Rows from expert 14 of block 3 of the image encoder, named by matrix and row number. Rows with one number belong to one neuron. Each number is 128 + 32 x the weight over its row's rms, rounded and kept within 0 to 255. All counts start at 0. Numbers have three digits each. After the name is the row's rms in percent of the matrix's.
# up: expert up (encoder.blocks.3.mlp.up, 16x128x256), inputs 172-255
# down: expert down (encoder.blocks.3.mlp.down, 16x256x128, transposed), outputs 172-255
up.27 113:110163098185092119107165108100190171126147043188164119118138155142155028138129166086120119097132145108107116155096091140132098098162110141098144154150088151197094090171175138107123179176121137114141071026084158088136061186072103122135113118089143216135
down.27 115:109182154154115157094163113156127139118087121114134156091112105111115177102125104179118167124134154131166087187133164069122154140135191156132158173079100103112085155071136185136182131136140124128161084158077136229110116198143142140132147074110111151180
up.28 091:120153098226109105122142085108124140109172077184121131130141117133149119124127124108099127107071130110156178056060101164076106131119158128130135132102078122106133124158174187111125216095125136099144124086090183106103094161092117105111142112045135205139
down.28 107:128155109099109115117148070104102162112159093144152177094140113152095104105151162173131112148143107132100092172148128154119147172150211149160075176050184115095184153119138167157084129107149129131093079167105180202157147125156074114128122102113120151170
up.29 106:132097190161179088062172163153070194082112132121131117098131129112123129152106129150105130086167129088153138145183111055108128077138049150092103092160148088181101118107129109144077100178120144084181174085103091108144080110147149107175150140128159171114
down.29 094:117123113126143153094129194155147036145079106107095127146118076110188135069148106142179117153124109085160097107136105095168186161130147135131150131099100157156073087120087071133127171089090102120133132138133135141153118143103162142122092127125109181119
up.30 096:164133175129204093116111083158101117140192093173159084087177070073159178160147125087093190092119115124144142117149169109058082133162116167099127147066124140084105145141182145141118138128101169048134140127092148148100208133116140127141138139042140150116
down.30 104:087151076149094156131108161116108104114172075180137100154142098139065110114152091056156102100097128126086091122104088093130088118182132136080133143149122141066175106160139170150162175108119160142143116113119124108120162098101064121114147092127084168149
up.31 090:133131100088099149178089116096148062177137139084087124188119133122146117098091103141179126173125156071122103085073130141125117153137118118163108099079109145076154138077079166202097195074127116132109123128107151129150132136114126137073095110063081088140
down.31 096:135098086124113147091144143124128185185148138093125114111093132086137070136114172107154124102156082089140143136117106164187116148133096128177099103131145135156098084107111115201080113128131070141100144098148086118158051073125203171118119168106156133108
up.32 140:155152106069121139067170105096144085077091078166175076128178188070157042171149149121137069113140146085082118104123117113137137084120142137127147101108093178148146091132199164124095181150124150107151069086092130102139097160078105080175123127132095154040
down.32 124:168177098108105101111144192123111140152168173101098072144162187115134059121075145184189142113152121064126099163129146137136124127103150127144137075119065155148113172099108122186103112075124152116135094115130113231173101106104128134169125079150101077117
up.33 114:079157163145092110168104125192148075168127156050136138126096081187123123148131082152161150169144090117129101157132157118172163106089131107100130102176128130131121154107100113126158141139082081166136158169150104103156050112135127117158112121150156125156
down.33 129:155182124127126134126144174166112138145079160082122048170094164131070142124114164187139112110148128092129081134125148103156195122093134129105080072137093156137166132130145117189123179186145094158098093137114107153181171095107198104088177123194023118091
up.34 124:128119180117117110163137097073142137092170120185205129087175147114124152172188123085102174084095160140170184141142130138087100117158136114115145085125137139118144146146170165110113181106112173110184176134099095138087167110125154091129140112133134136119
down.34 114:139164145135119124143121113127132118151115150146189080126127168110114077129112159102119131114179179100095099139104136103105118113160091067103165154162126145111084131147164180126107136213122095183141160065079122104129176073125112041098124095197125155092
up.35 100:153105146135099120115153147092090151065092150108116175157162157179088176162152133122127082110134159155102158125193105119104115144056125132183138142150163085156161109130116122118129028083108137109142111103117111175095151145134134108137128116174149098168
down.35 112:081205136144071168206041137119210112118084100125150123178140146143122139144151157097136066201120224152135124126118062064112138143091112113189145153124114117091144073135118150117137148100122076129184128130119099118140153112120137092053107107127117128134
up.36 085:100140133058126109149167128134090201090092144153170131101124163128047137166140121099110121125179184127100113205135105111162146105205058105137114110140182135189167097126090116124115155127145145164188151130155066111113162100117117090131121130127157139085
down.36 103:089186162184146154072155162142125126109089116188170084093165085112130177130147095117149195111149175133140155115153139065113130077106095147084174142129105083129101132104133120107167111110066166074174166121072094091063146147115113119192111115139125178133
up.37 068:061118093156132144080110122109178110157062112094152137169158132112144171156177153182108111142138119165120106123102107114129124108078172136172106217149143156152103103075050165107136146116113090112099086121132125096162098121122132162093117162171135181180
down.37 067:149088134115137139141071118158100109179089141077166138109116084147113171141130135148097110169107134156128114163127085133155130103076139136131158120149120119172109136093127133130072129136124105144131140128176117125162140135108125118116187111114138140134
up.38 111:150155142131144108151097106160062151178138131089098098065108140066129107115076111168152183155152084118175189100088113189140144139130113093066095113145136082106126210106152088135093132161116081101135171092137116089182121091184176136155134177100137094169
down.38 089:169106159112116066116122094057125082145165107193144111129168103151111088189182112095173081104055112141117196097107104171098061138117165127097105143126128155154149171130149145154108181140129125111127131142152137085092135082128117108160143066108108133113
up.39 084:135140124171098153181088178143149164182178151109137126103088103149112089147084126141178156141103098135147125177160130129147145112129124113074132097145099078126105134099146085128181124196177103097101144125122119124168144093152165080142131131127122128151
down.39 083:139126146137215111084093135176094104061094133130111094124117121105117156120096072177181146096146167098215164146114131098083142103119158149130117088107081102132089213076209119174142097141137179121155129078111125139172198131139096142162159116173064131147
up.40 098:141079140078144175081137145140159139088133102122154168081134097106138191149106082121157140122092112154206152045165188126114104177089214121115120085086127117133142159106105201150093153067147153092174164170067103163111156122085138186066161147161099104126
down.40 114:109086114105099160113132169089128160158083084156115150117097107117130127146106078108179106139154122108146156083152155102113117198146153148131063126138127091146155122141089150154122199188183116091155158081103106111139145120040146168116171115184114155159
up.41 094:180155053143103117105161130084137104104106107186120148129126137074130060083137151106175081134187197053153166121104081140134143189208104118172126133136111146146136141176158148161071139116178161106096101114132122167135184126120117163144143096103090114082
down.41 106:084122138086118156131131116160142142119110163132145124152097162132110121056144132132074107141109107120126091152161093105167173123193197093150076090056139156136151105088116179149144104147142124148119124175098087199130145138153182101132077103093087095109
up.42 113:132085125125090070109134082112109159134081134203158122079112158113094098153128092134144134134148143130187172128132103159127135124176111093069070132161169108159166148081107176106107133165098126161189172105112076066142092094138186161140112176140148121192
down.42 096:172083156093173126107154178171096051095108141136124081147133111111089166124144053167190123152132145143126126107203111097153143133099156113101097086155157094149159104127137104126091133127103131098177163148133105089184151122096106194129134167198123156137
up.43 094:113104107115169218132116156118152059132179155113129177184149101099176160071127129109159143122115127099097096138163197046135090138140137154149168128066093131088117090100133151137150093078119142115087121145152154188109133105099116221116112117108101122080
down.43 093:116078149158097121142107159103149097123129146163149053110108113082131077175152073066134115115114136103139138134120084098109107096157105143076082130152149108175122071154157164116138144197116132081160161114136091057153110109076169143185118129098078166063
up.44 065:148137151154133110137113173187097103155161144152148112093139110089140114143135120155159181098146103103148146165108124135108134112227116120091134098176155143141054177103154132178105175190170129108151183051131079131136129109210153056143139138119173131144
down.44 079:116162122116174098165129104159083101095167184134128178165121122127170163116127111147120135165143166125029083135120139110132155114152136080124152089126188123110104140184153116109168094138160110175127089167122126103101129126153065164169149137136119065123
up.45 085:107067137087116110126107181090112105128083122158175182101075095124095115104174084139158139142153149139197098135195080145168150125149152087117070137107175099138142127111041174106089149101143110166170173110179114130147127110145142168096092169129126165203
down.45 085:092142158114133155143119124168165136063117169178144101120129156092124117119179116150130099139111194143182120147151113088136142080142093124085132110079144119171153080136171140076154165110141079086196150152090128102126082156154147125196026162090124119100
up.46 116:095078149102115109165091116111138080175081154092113160125064148126083099127140139168116135186131100171123118132085118190199148107100155092092094093165154151132170143090102093116168113162110071211149106167162117088183119108152148115090110188184097127133
down.46 113:157112140108127125104154090123091097140148095142173097185130110110130107096141168154162171116140077102097130125131068170137101117131183137088128144077096171092119146205216157158086173164131186109046068133159208160179109144107089160138142132128069162114
up.47 100:092102143099184159151083089174115090159114099121127173100094099145147166130104072167075183163174100167125126135135140129149154085135211156102102138098159158111162149095110090104142147142063070170116114119215148128180078133144130167060165197120153123197
down.47 089:185099062150096080158098178121130185140124133131082139159139127100108071129156162119112096151062124097161117164128152179148106144150142105202146165102119175152168102124093112140103130070155149156106079120144105203134140108148105100136134073090127129151
up.48 099:104094174149166145089098068101181109192096104125143139119097167108186085134115132150098119141125135144148109110091114136132142117104114122110104169166135182147156132075101167091111188095094086156168130107159147066133071128114124163077109146129110193184
down.48 107:120165123069104167114060110158180125151114139093161119126110144132102130103131113154059083137145155142188045183140165093176186113120132100171082142072173134146151097085152139119115123097091058181141082154151122133181099102087165106088138142091158102122
up.49 085:132093135117140098174078108143115088166096127101101164124092133164105120083093086163158163174143140161144133118083107186173147122083166073096086083141177121107152152091136094093160132162102070179130158140170136117175070087174155165122103146125142127210
down.49 078:140133097151161128073188141170125137164139157090129129154114150128168130076128107145072141118157094075171093094134090153157153119138136146166122107159109186143108162181161161195163116151114143140076088181159154165153152126117112117150142107126073109088
up.50 093:133134097140088119127136170181124104098111181122105172109086126190119056065145090163165113142150154110148087155173138117183174096137191087115126104132112090148139109143109149070131127105104092105163124126089139133116096175129110115146129131165106122147
down.50 101:126138100154080167132104146129154081158108141106132130123059133178061146157099129128163132148143112114170101140102056136181156147072138133163057150153183099128135132082144146165166141112133104174114079144152139152172113065105187162099109101124129163220
up.51 124:109152146150133093044149150200114146121108121131131133128102122114153118087164131162092123112184128068143085185165151078158165106162129123106107099142111150184110086158138077173100105138112121126129137082102115124139111175132129115152113115122145155114
down.51 117:187102096126113111141157153118142059146127175132116095140135108143111117102136114132132157152112155108119074142113072166196162146147119097166104131097167175116153159118125121154105153095110158167099104189189128190128108163176107117147125087135106147163
up.52 086:144110108092103130156072120103136140189123153098102154107083135117101097115127119159135158167105116139143170096146091144173118167155130090090114098132147103086151155080106095123125137174130097086090128117152098104184150108187186149096107193129121090172
down.52 085:160113105154098088158175096174129162202134180110098109141121114124134091092112176133126159123082124097115144079115080162150120168187064096132076107089137147154106158158146127132106149154193162122084105151180125139162094150105201130105101133050111105097
up.53 115:101077188124214143079118110105121138155069087097131107137111171085150125155104112131086109133128131136169130093103141067100084120088080151117091111112134142115121146072081161137111136114133119144192130092161110078160064152117126170080146150146118152162
down.53 136:132127155086121170109102102120190118102122109106181147124101154143158078168149106120111077080085132129175091153163140114180114113153137121172079142125136165135145093112077125133159185067092100151179144108179124120162058120081128098080108127105173163137
up.54 094:111085169068143059087166149125124179111056149142175135123131149107100104183131132135144159110154110172150120154172125160167145123086092113113110111191185127173126111076062144098122098120116134174227179088126089075111069124138130120152127150194152139159
down.54 120:096157144159131165121095137118193138090047094172118158116124110141162184109177126106138163172165251140167116117117124058114155146141103103132136145144137104122120099115144118103193147136137121063149158103151132056103117172136127142095130119119169179138
up.55 085:114123110124165102075186144129129158135138151129091095115126183126144077235115175115106108080138135092136133155148114142164114064126059116099129115173153148157091097146159155094127125135138127173164095125093106123127085123121109165186131150181140131134
down.55 088:116153157119135193081116147126165120102083068169096128106137135152155145123155101155178171122143188156147156107115180058101142143090153133131193125158082105126134125125104088094162153111105133098173180063133122070099084204144093092140163124145151143136
up.56 106:144161165122214124107137089155085136147167088126141092099207146082194130143141174114025140089151096065108163089097136072078117155173091141101144080129111191108100158157171124157053144099096147081133133026136137133144137138134151109145126149069100139130
down.56 102:125170140081142123135140078114083103080104075157145115130157142097151121115169108105129119127204131107116133131110123147105105116214074148072184143122155160062092198158177122087160122119109120165105097123115149085152192100116082084116134136132118110112
up.57 106:153110070134095150118176131091154139082166132145127126129175175098147093072149170092107081102099161089089121099126134145115103160180194126151168099079099134124125115155175176119131181120158176091125097091112146121090134175107099084106133120097108140060
down.57 090:149146123106050093127182156133095147081123141110168105099125143121066126132165147113134208073099084124134157162121094141122100099158139158099139122096126113104150158120157207211127130210163179096146105128080109155075232118157143107171125093168080136136
up.58 099:162175129142048070208092171108103069155130181135124119120099153151083122134133120156153149163133113178097186152146079167133125098119103118114120074135135083072153146163131081114167097193119123122097143176165081128128165071195186119158085130159102090156
down.58 092:166101141051123092120112100128134134114103130123123159130128120090100093117171133167170118144116130127145093142213132157130139149111194151137060090138125115133138107168169150139095142083134138091185106149113137131091047185091139153130123103129122127113
up.59 099:142163109112122100102152066097170117101108065162129148161124130104160112116197152126120105124124120088119115140098059157151112127134128172160135172110110206115150089143133112137105136126125162118105103095160151125111099169134113167124101104141104162135
down.59 093:168149174072172104079180082092125092151151114105107123173153164085135105057120177217145199106141117096118170132130123172118092124174160105095114104148125156135110207123168090147140136081143142125122101087147140165153131129119119107171166116146100095125
up.60 093:137145149065129115114116105140078095097089118194163102157129090110084165154151086139202141131170170149162135188157093144120166115189110112114092194139181076146147139097093123096141156122151153140175167122143097118127180091136115142166109107123155156104
down.60 096:137142136114124097097149171141057130121154153159124093128121124092130075102099077125180119093119156052118126105177112088140126103163107102067151051158105125120129152137212161109105118115123157080138154079093106118145117108131130142173101139156094099099
up.61 097:175083123087121164152134149096152161129171165102121145120119157074121130124081119101146091125107140072134143057128147124121084182197125123161119095069122100077130146098146171181123151153161150113103165150123104156136169099114179160130129165079078068101
down.61 115:191085109162108094166177196088121170135143170134078131099129123136139082100121129081164111176128117092157161093110126161106136201137115094192070104141117102125105130127107119159055129106165155123139145100077073139110127110114159196143133088149135093164
up.62 084:134097143084082085083140095134099149132079127151168128095111133107091141195119060131136136117154141148156119188116159094155107099155128166119099120101136118140162154074087207136120150143138125130197143153124104115137135100111153140160169141133123127134
down.62 090:080165128132148164093158152103160177133127067154123143134119106084224099095083127099167110102236136144146161104200158094046119152099141126139122082148035097161106087169171130120150131089142118046157146052091114144121103168087090169141134105129124166135
up.63 139:181133078087095157123088165124131067117069169080103143131087152126091112132123088173170113161169126118186101118181088131189171139123131096135077112128161084157164100086088053114068121107098080106152136137148088099181129102138155168134094178136174127126
down.63 132:116130131174150088119131109087136149078189060165102150070144146086144095103130151137162144084169114127121180098117122154065048142189172177100150121121107098120094192154203183131116136128162154100128099091076135154120143150135101171155138126134091133157